{"crop_scale_min": 1, "translate": 0.06, "rotation_deg": 10, "color_jitter": 0.1, "encoder_norm_position": "pre", "encoder_activation": "relu", "encoder_head_dim": 32, "encoder_patch_size": [8, 8], "encoder_layers": 12, "decoder_activation": "relu", "decoder_block": "plain", "residual_init": "none"}
Rows from block 4 of the decoder of a small image VAE, named by matrix and row number. Each number is 500 + 50 x the weight over its row's rms, rounded and kept within 0 to 999. All counts start at 0. Numbers have three digits each. After the name is the row's rms in percent of the matrix's.
After each channel's rows are labels from the 100 images, of 14848, where the channel reaches its highest value: "colour at peak" is the nearest of a few named colours to the mean colour under the peak. Only what is clearly more common there than usual is listed. The data: made-up ball-and-stick molecule models. In brackets: how many of the 100, against the usual share in percent.
# conv: 3x3 conv (decoder.decb.1.0.conv.weight, 64x64x3x3, each kernel summed), inputs 0-63

conv.44 086:557508496545480457467555457549523552529468501509510463410477557517519582619457541553477470506445506425503451538447453569433622518503563540584569462587525405520450455508520506495529508524427426
colour at peak: brown (49 vs 8.2); red (43 vs 0.7)

conv.48 076:527509605525475460544503470470488486455433484483543543404451542512537403410400523452436516459473516429532392447525476464419480559479506493418581466546550477425495478529511531430474484532424437
colour at peak: grey (51 vs 6.1)

conv.9 098:575450550499542486555357508433472537482511523481568561386576589574524455493534541493486445477521554511549461503488571479522477509437459480407553459563489486434458548530477536521437586472430498
colour at peak: grey (42 vs 6.1); brown (36 vs 8.2)

conv.63 189:496521507522454534435454464555457529495550463439537487581509586464394564382514452514540521603472523499453435436494445526478601446548437549491518504503534566447636487512534466503502460538452488
colour at peak: black (98 vs 40)

conv.20 110:434536497549488530536476459468496503520491454468440469627523457481364567470619404526528554543543548489460500514441434481547542554585479552541437563448502525504607543489492470561519471460507500
colour at peak: yellow (32 vs 0.4)

conv.47 076:564615525583508487462504522471531442479558491417531466467474490500487446519396399546598511507400501432496479518535427535507497495487492482631519550491510476461450413555576472471559466466563510
colour at peak: brown (69 vs 8.2)

conv.11 100:499356429462496487618497522487522583503474520465547476472476497526519508517584484405524412474587503518443584566438470532612491486538502512504539471388468512543513477484510496550545464441436451
colour at peak: brown (27 vs 8.2)

conv.51 079:569457487477544485495482516454368425602496425464561530545464511471515531440479497484450585476473549544502544508553478521457561512637550508491610525483483477571514554492515565529455436559510413
colour at peak: black (99 vs 40)

conv.15 115:530518534604530561500478471450472547507441516509575531621470554482494466436484438624495535495430497410517449498534453494471527508563473546445543588501512567525611524536602521509544444560507525
colour at peak: black (100 vs 40)

conv.45 089:451458554524534644492516507456465551592505426497589520510458454524433552486514438517523476567416494480527493481521446492492588545620457490415566490524558465569545467457456490501497407515455451
colour at peak: black (89 vs 40)

conv.42 096:426509511484499450454465471459424498426515526469557494456457570485544482454437501618560540508516531477470501586538533485414497446438501526467580640627491493463456441503477522482466579460524564
colour at peak: red (39 vs 0.7); brown (39 vs 8.2)

conv.60 097:531571537579518494470433470538517445568520444393508506484622540440495442471528486477560539468515428497479533479527587490487471535465421503509425477555437485398481562496569595534452493457584443
colour at peak: grey (38 vs 6.1); brown (38 vs 8.2)

conv.19 101:533579576476441447469526479504484506472560572528595543439546623543501584544561535492509543482540556621564530467423428496479501478479438475516513530528505496402486443479560465492521405471565506
colour at peak: grey (49 vs 6.1); pink (30 vs 12.8)

conv.32 093:391506501557488587510456500434488553492572611529606487484530612555525500453525516493487470572548559564515439500511509444559527499487456477465485558371514528514438424511487465548559416477491507
colour at peak: brown (62 vs 8.2)

conv.24 085:494559538443523506474524550432530570546510483460487536492536537475629461608457556626441547422435481423536545539539557499425454548500515500433572514511435467512466513473463604506496569494522512
colour at peak: brown (45 vs 8.2)

conv.36 082:587506535521491511510447515399560447605431500506523480473474423483495519573452464459508474535448415490486526541522418442560522504537454566406549540460499438504465493447520554560471395521479373
colour at peak: brown (34 vs 8.2); grey (32 vs 6.1)

conv.62 107:528594466465501528524439502511484544387514506527517449585518437460480620425529460544555564565459514476465463438448388526508555458497576544518469451439584500524607523520459444517494493477468556
colour at peak: blue (100 vs 1.4)

conv.26 135:464502491512501521413480467521553514462406569529525423454502451411491569539450466449498394503449412470458493487426457501539582483540457487412542529574497555470532517514555461524617473458413439
colour at peak: red (43 vs 0.7)

conv.22 095:506501547506540512480439486419473491566481421570545526507560567456534449493595538480494572439460468378535493422508507448413481569582514447405597564488457514532486567544545576515507506504489466
colour at peak: grey (35 vs 6.1)

conv.55 074:606428471550463468424489538518482476566477512453425450528514383528511508626488456473508453452465498532454469580447419604532487490457577533477560479577429464551542534526516465543503532557449503
colour at peak: red (79 vs 0.7)

conv.41 098:451501516449560450533575502523513508470512519583529576447543459504590428518468536522429417447474557514594549574537573472424439510506535478541408443530425488497425447464439494532490549490588564
colour at peak: brown (65 vs 8.2); grey (28 vs 6.1)

conv.61 104:406500542535465543505424466431511520475575489562552427510515520514470567533548435478548457470484532548472458510522432498548551415577556538443509496429498543414567526387552508565495368467512503
colour at peak: brown (47 vs 8.2)

conv.18 098:551558567466505499465440518403518499532495565551500528438520584491564369553514466506575488434567526467504441531584513483524416439421561485530506583464525558411467564432488443464453498491492488
colour at peak: brown (87 vs 8.2)

conv.57 112:501469512532512492530416541460397512524540533448608479525560629467512546486512510621539518491507581477511419566487481542436596475517547527455553567477443529511531408569451483495528514502441442
colour at peak: grey (42 vs 6.1)

conv.5 086:639507447471487482391517548613544596472568572487456520431443445535521518530485523481538531484447430489440530437498425527531476484425471490601472451550506472456430440507529492500478530468529572
colour at peak: brown (53 vs 8.2)

conv.25 101:465512510459516493543441437456471469573430361505565522565549523532483458402493468623581486533532528463466480473530511484552487498603528511514616555522492457528486549546551596518528489505578497
colour at peak: black (99 vs 40)

conv.52 111:487570457524492435413440536561434656536518482468499485548463553494454523477472488452571538535433494500442466471501555471528508421440455588451507517539512525400547498542556464596530545404491481
colour at peak: brown (62 vs 8.2)

conv.35 088:451516460501553512477555502538435553535625464517464535549360543558561442557447544529479586509481545473575529557568473552439507530507584480497586465488489508545471561605528466498484536575491509
colour at peak: black (100 vs 40)

conv.14 101:485471465486610600511442468408479487640476466490546516526412606512498477502547488517541565486451553475524504553531472559504514492594511545511602544492490545472542442450565517537543484528514394
colour at peak: black (99 vs 40)

conv.56 081:547599557444531491429502578482406534539537450505547444488545568485462507412518500483564506410432568512568433445532509473514528513471389501441563495589542595418526461480499516548492525465534491
colour at peak: grey (45 vs 6.1); brown (28 vs 8.2)

conv.27 101:499466406524468502517460506579385508500510445469472494619426496513401519421598502508598483548532497524471469483528428498551572507566510468537566454433488523529583500481451469553492464420423499
colour at peak: black (99 vs 40)

conv.6 096:367552441505473447465486573521465568485476411452470439586453610553475474412432495616550492521473538486384506523544503442534526506529489552506489489528484464491567515592506473534446485528504492
colour at peak: black (100 vs 40)

conv.34 087:532463523460508449515555577452479570537505517460512428406614548518561514550545523580420532453545448399520502547469553474439451528520504467605578445528489553487466501468491589526466525498432423
colour at peak: red (36 vs 0.7); brown (35 vs 8.2)

conv.54 088:491392478470512481455456616511452562527487440426525593533502561489488448497414455463515492538526555501517547496483510474516514508564462461515626428556452468475508436504455498479353505456505400
colour at peak: brown (43 vs 8.2)

conv.7 093:522485430489529482493531487421508576545562511670526503419554580562573487569612490479538514482514545506492516523510507485433494495517513544482626494475514447415441531457463536511448500427524436
colour at peak: brown (45 vs 8.2); red (32 vs 0.7)

conv.10 078:583555463504536578507455469544469494553518555510567530476433479571574477403550525489488526578503442539568480499478525612493462489550460455518445554396551500519515422481561523390477510509440407
colour at peak: brown (68 vs 8.2)

conv.16 096:467575534476470486459459455400476503409544434539423539522549496422507494514492507516453517456451476490416564451574545408429503532514432476469563458653488470480503446489503516510438615501498475
colour at peak: brown (37 vs 8.2); red (34 vs 0.7)

conv.23 102:465493511550575532578438528401562539538483489540532487583479527500515438463538591516576513486555555434471425550555522491590456437519482544457608504427503497490544559436513563505514417410536483
colour at peak: black (72 vs 40)

conv.31 108:515460522486505464602537537521444516467553642538501570397557585571561524536631581515528461516493476510569482528440461524447557539460570493470509456506459517447485481507444537477552490497485413
colour at peak: brown (41 vs 8.2)

conv.40 102:579563495503573465582402537443478524511554547529494464411554462576584505545371543564552502485467497551572428504463504547505520463434561470453581469461505515431448524454506523470443479553541461
colour at peak: brown (67 vs 8.2)